config = dict(
    questions_per_image=4,
    encoder_shared_expert=False,
    encoder_conv_stem=True,
    encoder_widths=[48, 96, 192],
    fusion_encoder_head_dim=32,
    fusion_encoder_fused_qkv=True,
    fusion_encoder_layer_scale_init=0.1,
    fusion_encoder_parallel_block=False,
    fusion_encoder_expert_mlp_ratio=1,
    fusion_encoder_slots_per_expert=2,
    fusion_encoder_cross_attention_every=1,
    eps=1e-08,
)
Rows from block 4 of the image encoder of a small model that answers yes/no questions on an image's attributes, named by matrix and row number. Rows with one number belong to one neuron. Each number is 128 + 24 x the weight over its row's rms, rounded and kept within 0 to 255. All counts start at 0. Numbers have three digits each.
Before each neuron's rows are labels from the 100 images, of 14976, where the neuron reaches its highest value: "strongest on" is what is common among them. Only what is clearly more common there than usual is listed. The data: streak pictures of flow and ridge fields.
# fc1: MLP up (encoder.blocks.4.mlp.fc1.weight, 288x96), inputs 0-95
# fc2: MLP down (encoder.blocks.4.mlp.fc2.weight, 96x288, transposed), outputs 0-95

strongest on: high contrast; fine streaks
fc1.141:079149098120103134115147106107080126094124091124102141120107130135087171181183141134106140101120138113135156141128135128157131081155125116141128153099109152138102078121148148124126143167141138098097099127113107079155120124132136164121114093092139123183127130136167119158126148121120145160
fc2.141:119128129156116129113131158158098149125085118131123088093101100110170149144056140140150067138155137140134136140163132121136099143134124132120078137156089139125121137130151134096138137131144109167109157128137142119074110155130112094090122149115132142145161101173180169132140112125100114132

strongest on: parallel
fc1.83:139135103116109122131101117117140159116109120130144112089125134137156179122105105144115090098127157083110140141088139121093109130173117182131138108101102091147107089114116117138119119158113140189115117142119136134177111157119142151127147104097177141161103109144138172124177097121155153127
fc2.83:144095142116164150073130097131151090126150115142125145155155079143106097111141151118100172128118104113141136131163105136100157139118166066124181126158162129153137148122113112134144141133131140089171110138120108079152140106103157160122127134110137134108148130097088103144118139115132105175

strongest on: parallel; waves
fc1.67:118169130143140138085108114135124156154094123145130109116140128119139159138131129161195097097130173101144136131129140133102123123149146202114146107120114101126127080116120130174133118137119147147109077149127128151161149139099141158112132106075161157164114106151078142136146115091138116136
fc2.67:125126140135109101104154100160123105149159130156131160154139113132094095127104135075141092142189079144150141084168099143124158110145150100147158108101170103105144160115140158142115119116132109142197133115144112110162101138145123125124122120134159133112122137155154122144161152114139082140

strongest on: waves; turbulent
fc1.124:139142127108137120098095077114127115145135127148160120093147153119093169138125103131143108099130149106132117126118117149101147122149147180105126120110140108135136067136112109171099130147137165159109091128124121061148132115133180191151141095132153163141110093165134168124135125142138140135
fc2.124:135111126126136122144126126149111109099173105139115146149111144142076162156098154095125105128162132128121148134141108110104147101141130098148147109128184171161151141107130147114130139174153116153155147110130115095177128097106148119119092106125138117136168120100113147175172167124106062117

strongest on: waves; parallel
fc1.110:133128119123148100150113149131121115133124114140117144133128102126166137171107115135140055108122174107134144134149132110117082143095171123105128091085093108103160121093132145093135160158112124114079121121144161145133135163150124091089110141073129157113117132168174124127142110106104099128
fc2.110:126152140137145159165128101105140119119119122094155126137126116143187103090142149139086137123107114105108114124085110125132112162095125177145183146099106075131126141155118139137151137092113132086109154144120127151099148113141157139133173141125098123125137092118091106133155123185139180146

strongest on: waves; parallel
fc1.189:104126082093173119158110114103122118119158110158137136108123130138133157162138115124100101101110164129143146113105114128141101094163149143117124154071110132138135100101124134102098117165129127126109115114134166107168128138115173127123123100093140128170123150155215126149118134110139173161
fc2.189:105142138131082128052132131130123148147096153129117123108118141106134151148076121125166145127156163136118144128148136134121139135162140122143104084187140134137116140137131127144160095100156125106123117142157090144125106123112098144131116109140187110129133098147096165105179111116152061124

strongest on: waves; turbulent
fc1.220:139132110107153131128093115121141118113100110138140151097108121139128207138113122158145084095135165083130127127119102105095076130122146167111154107114111126151132075132119141161106129136108163123115089122129135123131140152131212151118128121095166119132131091156140150138158134109138161132
fc2.220:129140134143142170102147094135119103111167134123121123137155094168104081126157134123096158138103088099144123123165105113126161106130114146125175118137187124149155107133136133139128123113151128129175112087141097122171114108125179132127138095145170136152151157093095106142112139131164133177

strongest on: parallel
fc1.45:154107136119135110158131151134110135120116114156104164135115112134167133148095127150146065131135226104136156142133138118112086154108151135115105095106082114134158092119136130092121156145109123121090115099146180148129132115125146100101115125069119132119127127154164147132149116119120111122
fc2.45:135154111131138160150125088113128104119114133090172118144127111166163090108124117131088151128115075115128117136090124139130123143134131181123196145082125094149104124126128115163143130105109138090173148123130144122121152098139162151147149112135139112141154083111111107133149123168166176147

strongest on: high contrast
fc1.1:089142117114145131121120108091105122115111094160119133091107134116125169162123140155121111096111128118113149137129125114165143091143133122113124155088104152163119095124140153118112132136140138116112100101103123087175119135130170163135131077072166132164135087123197156143103142112129127170
fc2.1:113168127167132148075128119139102161123089108107125125125102130085160098120085138169115128144120162128128158140135136128151100123141089136141108096175089100123106105163141167112159094125118119131121110169151113147099102156132115096094134144129125164143130123175143174150162103126123136157

strongest on: parallel; waves
fc1.128:140120112124148108159110135153129133131125121155119138118126102138167148154093112138139065099122171097127169130158140109124080137111141116104109102085080107133179100096126147080123151159127137128114118116151152152142121145131144113075112136075150155126132114163187124141159127105127128143
fc2.128:156132116124130154115148094105135121134134129093139131121104106144196066098115126148095129132094074105147120128115132123129153173097135152127205124080129083127121104153117125142161114087100147088101123098119117147117142132137112138168143144143153122105147113131118111137128122150114165153

strongest on: turbulent
fc1.173:139125113089146122089102080113135116123128121146166155078130142106112164140127129145143125095129163106123120097113105133112156119129143158115096130117127116142121062122121127152097139152129160143122091132124138066153146115157175180124158089119176159133131087140150180138127137115119146130
fc2.173:114120118140133159148141114115079133102114091123085130140093126167134082149089165115117129149142112127119130150145118097133166081102124137105180118155158135172140071121133142096127120127149112148149125128144121101168130097092121145106079137122152105150143119088114152154171145116115089130

strongest on: turbulent; waves; pair of whorls
fc1.68:131142113089134119095105085110133128128136131138139146090163155122103154143117117151129122100128157097136123114120114150109159121142148154102147099121116117140134071127104105151090132153118164146113067128120136081154132106146181195149138094139156145146120093153133191115159133124122145131
fc2.68:125117127126117142146131103139134122127146099143117117112109152150108137163116149073132079153160134134122138125157129108113162100134151143120150125113179161138143070127153152129133120129144159174156142099124120096147125115100129145114056132128170113128141118087092169163162176100127092114

strongest on: high contrast; parallel
fc1.277:122162118154124143073112109121105129127091145130145116110103153133147101138126106149151119095098170105146127136125129124119125117162115167133154128092122108097094071095117114145121106162122127126132099108135139124199131156110141192130149090098160145155105111160109134141150089117154146165
fc2.277:126144142111106130077140120095133112109127099152100149152121084115120173154156157111123171142173090108120135097153070103111149118156156122137138107180162136152167164106141149135127153142148136128174139148159128158175127135120121160130134124108169136107146125123148128147167156118140102138

strongest on: turbulent; pair of whorls
fc1.204:129119129117119117166102157130135134146126131128129119113138120157126250120112119129144111113172143103126110131110159122098099131140153186122086150109124145153116074128129120164129126135108136146108133108123141072123139125149146132157134095145128103119111087152146147112141105138121164091
fc2.204:115127131112158131056133099120134092138155100118125158147130129139090123109137139078116155157122112137135135103126100117111140119150122116147195103139215121144134126108112111120147138115146137129162106114137130085153150094120156143143113105118141084147139119096082113141161155125148086139

strongest on: waves; parallel
fc1.7:140095130130126089124118162129133122126117110144111139118135107135149131165109107135140055110129201106145133125147135117127068145096144150112116097116090096119191098095119130086126150156111128119095111125145168139122132139132135110086124143088131157140127127167182123143158141112106128145
fc2.7:147154118135129157142151105121145115108135112091154157149126101151169088110155133166093140134101095097112127123077141103132134151120124171131194140075115094135106136148120126162141123086112137077135122126104118165125140119149133172140159120125129097140142118128077103140136124160147173129

strongest on: waves; parallel
fc1.89:139126126125138079150130153135110134111100104140123166128121128136161132157111135143153066107131175092127148147147144104140104127094164129103103100102091110139165096110126143085126150152109124126065116125145159166128138134113138099094123132097138166131126115160184114132163145089091131143
fc2.89:145154120127125172152145099100144120129129135080113144143106117162184112089132152150076132147119114134134137152078129153107131129107134154139203107103089074158108140143120110148163146094122138086129134117124143112109128075147134147153143138128126109116137106125079111129152122169123139134

strongest on: waves; parallel
fc1.281:134116122135148099166125152137116122114144114148100151106106129125155149167111120127128058100124177116152165131139143111136086115114148144108104109096092097131163109100125132083118162165114127117088120114129154137143122161137125119090113137085158162127125119151203130127156135098089122125
fc2.281:151178137133145145100150093095144120116124136103162149133121106150176063119158145150092151126112095111112120143114121147113152142123136152105190121109114079132120131131121130189145120085132140088133133128121123133127150112140136155147134148130129074112131099114075082137148144157147151144

strongest on: turbulent
fc1.148:129143125100132101104114104100133120121124105152122154076123140125108177147139146125107129100137144099131130125119112120135159120187140135095122147116145135153090076131133130139092154136120161112090081109122099063130133113153145191140122079114165129139142081148166159141129144135106136143
fc2.148:099166114169124151101133136114088136107089130103107081154096132119158146133090163129169139147155169148109139159124156112135132106104109166150133100142105120163156092131168133117150093137152095144109137138135118117111105099122137122120121135090153100171146118110118134169176132146126076147

strongest on: turbulent
fc1.72:130151118099156127083091111122125108135100122139152142099130136175113171146114118126147141089132131120131124108131118135101119125180134187101113156130124140146095069147120140168102136141124170127092108137134129063140141142128171172137119086116154120135119055136142147131121126121135145108
fc2.72:108128143140103128096158112116109135086131107138081134146095137113089150155130174106140079146162184124120149139128124096139140116113104080138146090133177132164137125127164158103141127134150107172156126117111106159139102102122101124113116117129151104139153136101140144163165154128119067126

strongest on: turbulent
fc1.242:122128090101140120115103129105102116115144102172137137098131154120134174146135114156122111086098146101137158134107113122156116131175147145085140141086131137145094064118112127117113124137120149124110105118143153135189135167138166182114150089111155143147131087155163162137106131135120138158
fc2.242:094192106129141148073123105133125137094108123097145099124127087147173089132096189111095123118151108118125130158130145132122137111132127143132171130132097068137109094108139150131152106119157127088145153162124101111146120114105146136109113139120156110141141105123124143168165153123161097161

strongest on: turbulent
fc1.270:114147112121091136096113107134136130144130126129151116108146134137148161146083092127119112107138193125149135117105136136095141119178131196130156127103115119091097084114107104150133124135120124143143107155156118106186118102127123197157113101124178109134127138153115153122178130110140114111
fc2.270:129090141117133111064127095133149099119156118165110156124122122128077143157142140123141141137165122135125145110153103125114166131121152064140167089161199149151155082140127127125119134122145137134145098119135126115136132132112134148136081119137174142127135125102104161146143157116121064138

strongest on: parallel; turbulent
fc1.192:110137087122150127141137107117116155103132123153121126084128131094134128135133090155096089114086151088155139142143135123147092113132119139137141109073120095135147106096107127107134121162129136136117099107138166112153124138122168121104155129062140174169100134172189127131134115093149143165
fc2.192:109149156153119134095145100135086138097140112129118134111124084125137083127130168125153091132156119126124145174195134109139179129122119136106128124155132105125140114107152175078145106101154137098081116151107079099144134165115112117079111122132162115120164115131110143162124120112129131158

strongest on: waves; pair of whorls; turbulent
fc1.71:123118127125135101102103120133148114138107127131173126111130137166121170129136111111148143095171155116150108110134116166118114118171152182108110172132118139128079048122098114174109138164118126126080120100131140088129144130118153170148134109117123111156115106171156149135133127113141168126
fc2.71:105145142117070130072134153129125105110117118127099149149084139118117148155083130104158092116156146133103154119118117101097114110139127111145145102164166142140137163120164147105127139125157127133160121160133106158146110125124090151139106126134152091121117125128095136152190147156142054106

strongest on: waves; turbulent
fc1.12:121110121115105118118093131129125129130148125152162112078140141135120175137123109143127111074136148102153145122131121142135111119171160180118107170070124132150074086122106118138113124159100144133117129141123154109195112119129138176154159066126138152137106091150165140117137132128125138115
fc2.12:106150111153122130049147109115132108099120113121145159154134105133149115151132145119121141138116110146123150112106133112107158107157137136148191096155165108140125119122128151150139131111164121119171130143140110087130122140117134147098100105116164106139155091129094110166159169155119046120

strongest on: waves
fc1.64:119133091129149126098119121097113153106130124157140125102119131092126136140141096133102106101098159103143158151116127122140108108144134109106129133063140121168143079104125128097109122160139136131119080104130172114171144146136178152097131102068154149152121120152194138105133138117132115168
fc2.64:112176136160112137106115119106087139119142105113109061130127139101116153130088152093108143133144136113089130157110152123116114130138126146176119125120127112159118108153162144149152091107180114083105129173096094097150117103115155115103123127132163094126146109136123152161092101132134126180

strongest on: turbulent
fc1.213:150127128115110118100101153154138134139095146109144111128165132172141209125103089115146139125167163136135122138127143129107123123174121191130105160150137133139105070136111109186130101145128132143100121139138131085122139122123138145139112097124127087134106093150089156108152101102134146097
fc2.213:126105142118128147096152101113118109120162135144101163152142135105067130130108132095160102143167118131140134110142107128099151121126146091135167079133216137148148157099107123115125133129142126189155112117139139098129136109131130133157112135139148127123137169096096141122159160110126070138

strongest on: waves; parallel
fc1.255:134123130139136112147127146119117125137103103136110171122139103150159134141099129152158051110143184102140134137157138102110102141086167152105102081102081107145176102096135132108139150138113137129078112112141157149122127165130146087092118137092129153132134101153173123147146135124107130134
fc2.255:138158118138130168124142085116126105130124129076164161142115101165171096100137118113054156148091099114122134141092115145095118126123118142137200143093122104113125138133106112161157124107106125095149143106130123134122135104156142163156131135112112110124141108111075113145146140158170141132

strongest on: parallel
fc1.130:148114124109155111167128119126126140100139115144128147110112135134141151134115128128147045126130198086133137152134122086109079167111145182091135112102097094155156095122151130115135122159122143136066128083113140126139143125133152109109140118090143151125122117157165127138167118117109137125
fc2.130:151162114130144135109147095119157119131128129109148142115141101179142087108110127108105177116072072125090125128128128139103171132148129139142194139146152138143135124112119127140138119097129157087140149106137117140159154125131147154146078116154151088143143113116089079128108121115168124168

strongest on: waves
fc1.151:157146119131124138094111130147112130135088127107127126137138128138150181139092122135134098102141224101134152143134131125095118153139133171094139107139115106138154090119108116145133135115130140110085077130089109094119140148141157161107094127094171096129137081146131133130166125087138121117
fc2.151:102129117139130141101115098129146128106150129128105131168144087135094150149101131116164103131161100112111104125121102116083113115078160110136172110141207122126124139103132141111160156108143120138165122114150157131131120120124131179150143101104125134126133144107108120135193134085158072120

strongest on: high contrast; turbulent
fc1.10:112150123102130134124149091084094110111096102147124150110113127130100143160161154140103152130117141105136146121142114104161121132150125095121124125095125155164120067122147143127115144146165159071102073112129130096161105139117182180143112102100143140164138128126162164144107139117128149161
fc2.10:136138124161086167159170141120114151113089123103097138145110107100192119118057132162148075131155125097119130166135141125149123131100082144130102140145075116121137134145157155102166107122112113136093135164128128162110133137148087102118154155116127130122128111166155138130137120107126118129

strongest on: waves
fc1.243:110166080101159114104125107114123113129102122134141140101143119130122092170144124117106134104113178101161116118156113144143097145140137126118129166087127144134131085120095105137114133155132106089101093103128152140169108124114159182109134105085146162153118092162180152138116153104133143169
fc2.243:108150141127054124088117145129106156107111146105114134153083112127154109147102145163122084152159138148102150147097157121159112121160116132149098113170106120150113147125145157124130100133140122113116139164102125175141141128139048134150119127164158110117127127125133165126146106134166087128

strongest on: waves
fc1.218:151109120120151095147126158144127129136126120146107149097126110129146149145101114127156056116158206092141146121148136127127093145101157147104109087090096106117150095117132120084137141146121127117088125102159168148121127118141126098106110159096133147121118150160174144144161140101090134134
fc2.218:138154137126122161130137112106126122125118112092161138143114122150189078077120131136101151117113085103114134146083112147120136141122126181136201178092112103150123101133130119156135117101126135106125117116104121143116146092125127153160134125120128085120130088128062102119141122159151154131

strongest on: high contrast
fc1.30:109133092126146119116114112086118136111139112152122121091126120089147140145110121149113108087092148100129141158122130099156128109148130123112134142082116114164136093096127142087126105159132136119105088106104151107177135155130186160116158103081164158165126083143181139136111134119135145164
fc2.30:096161115147094140083146106130104152121112106112134109131122093129149099117093148157133113149165151118106155141163129108143150134117117156129158122139111100126120138145146172130151124129133124117132135166088075097125112123141087117107103139139153097140135084171094181142178107125127060130

strongest on: waves
fc1.198:110121099117111113101097097112127127102143110169144115084129142115137144132129116165134103078108163113133131129116131116115150116159141143111087140067121107154122067120113125130113133143142148176119107121117137110205128128133152183164146082110161171137140101133165134114148122124115129144
fc2.198:115122124142153119075132121138110090105148119115105161155146089156149069103122146117115139156138136120150149138159139110105154126126126139129182128131132102153156132139139170132139137113163136090161137165126104097150121113112131149106059142113167058136149127145107121141134153085118095143

strongest on: turbulent
fc1.274:130136132102123113075105103122130108144105114131153146112124158150113199133120111112151124075156167129123113112130105140091123125174135171092119135137128134117090088136112125165117147126116167123117103132135113063130145125145153194143104109125166112122133089150146175142151132111130141118
fc2.274:112119128138107150097165139117091147094134103142096144156119145139073164154113151109150095145186171132115136147125127088115155099140107097121149098164183157175139128135172156124130126133156107172129123124117126120136122100103095124131110100131143125136148134111101136138167161134116075124

strongest on: turbulent
fc1.95:138128111084144130096098115127129107132090122141165138098137146148130167140149108110145127083158144117127120112117107146111126123180152190119115151149134142131080052147101112174099140135130166128103110118136119080143134110136147174150131098126157104132139094162146150137145130109129164141
fc2.95:095141132132091131067153148118115129091139114119095133156090153128101156148085137102147100124164197130104156147132140120101127117141122088136134112135168155142135177121164162114126127128155124148141117137125110149164111106137080132121120116150161114127137114124107142162165152139111064121

strongest on: turbulent; waves
fc1.50:122139111108124111109106111120115150100131126146126126083124151136114166142100119143148098102155128104131137124122127109111126130161142176102102115086113114144111050115117127150117121143121155188120115094123129103178134130140172184154150072137184157119123129144121155113161113112103151127
fc2.50:110121123114141108073145104138111086113153071113107151137132107149104084124114140097122149136133152115131149113141104129099156094139138131126173110158170114125134143107120122103123145120136124098144105156132121040152126099118145144110075132143159119119119115137107109166140187100112107151

strongest on: turbulent
fc1.187:141165126106123106128096105103133124110097107140142172103118154139130214135118128134125086104144185098108137124123107126101109130161156167087134120125137115165133086126118128156107154144125154112103087129115118095121129140151180159134110129108153102121131068155143163139139137108129120130
fc2.187:107113116125151187117155120121116138115146134138111112129118131136082101125152130138152138170121120135112148157159130098141134108093109128135172090099153118160144075132138108102117107124153137144159100113106108146177105092104147102163110084122156139148144128064081135121156137139150094162

strongest on: parallel
fc1.155:127151121115111123095111102126091160104123119153138132096145175119152150146113115151154099103126160107129143141119143115120124122140132157129122108084106084142143065098122129119110130138130135179134101130106147124211113128131144175157140090109188164137133129131130151108170116106122100148
fc2.155:127115115137136125068134108146150103140170121133135159123146096156112075102126154095138176138150111109141125103159119122098154131125144125132151110178163113135158124135156130129122135120166131120124151151148130056149124100122138163113070162132129108150141128141104096169130162074133112143

strongest on: turbulent; pair of whorls; waves
fc1.185:133131121125120134105083117130142130139128130131158120110146152133108215142108104114164108084148157127130122118109127153091132114182150204125132149129116119130079078116108115178115118153119146153125120146130142094148132109137153177162138075140155114133122099151124150124140123120137134114
fc2.185:121109139105119134067140103110118108109155132140114146140118129119092127157123157116118129143172137139124123117139103131120161103132146065143164103148209141156128125110148123118126140141153116152173111132117116100146117104102133151138066119138168129130137121112099128149166165138131054136

strongest on: waves
fc1.150:130128126135124131079103141142142134129082131126142118126127143146164199150096122135137117102138165116128124138108142160102104138167109177137157128146143136121111074129115102184127118138119138134110076149144136079145147146133174150129124100097144113135111075146134147123177094103164137130
fc2.150:134121131107136159099142073117167110132161129146108134152137112124070171121135142101124123160171109141140125108150098128083151145120121070123144107135211138135157123103129143126131159138131128176177129106143117129144140150127118150145090124125134121118140155127091104134172155136121089140

strongest on: turbulent; pair of whorls; waves
fc1.253:138140137126145139119114124122113130129116121127107157145128133130132239151096107124133093129151177112121150127112128125076120117139140147104171098142123100151132126121115144182125135138126150123112063132119115070104146120158154156116108121103142100124105081158137162135155121123146119139
fc2.253:137117119129121162136126122106111113114159143155123093149147141110046171123102150123134156146174129120126103081143122111111127115108118165130134121093179136144132105108123140139106114118151110218168129080141127094130126151111126126137131079124126169137124121115123136124165143140143094111

strongest on: turbulent; waves
fc1.262:129144119113130133115091128103132138114130112163137138113128140140137200134081115136124079087135159108107129136107113135108108121160132152094125136069122119132101081121119138129110121156106158149120110131142126112163140158130149183111136087097180149108121088164183168137161129116137128138
fc2.262:112130160151137125072157094123131105129170122124097146147122115133100094125123156102114143135126128125118146118119133121139170138121138135121182087137169114165172103143139163131160112125160111093161095097134134089189124103119181145129105120130162113126150119101070121135136147137125091146

strongest on: waves
fc1.69:117154103107137115111118101097110151130131112164132125113138112096142133159113112153110117098095155097155143133120125101166128098132148125107128146087120126139140082075123139083117116160126143121116104125122147086166129147119168143093141085067161156166121089146187137122120126121150144166
fc2.69:112183127161093158104125113114116127131105116099094098131118098092160105125078168132076106125136151114128138162127141123128145131139124146154122108151127104144141142142155181128195111107118103117117085178124126130124098139136110119117092116127128106114121113161099186140154116094109102145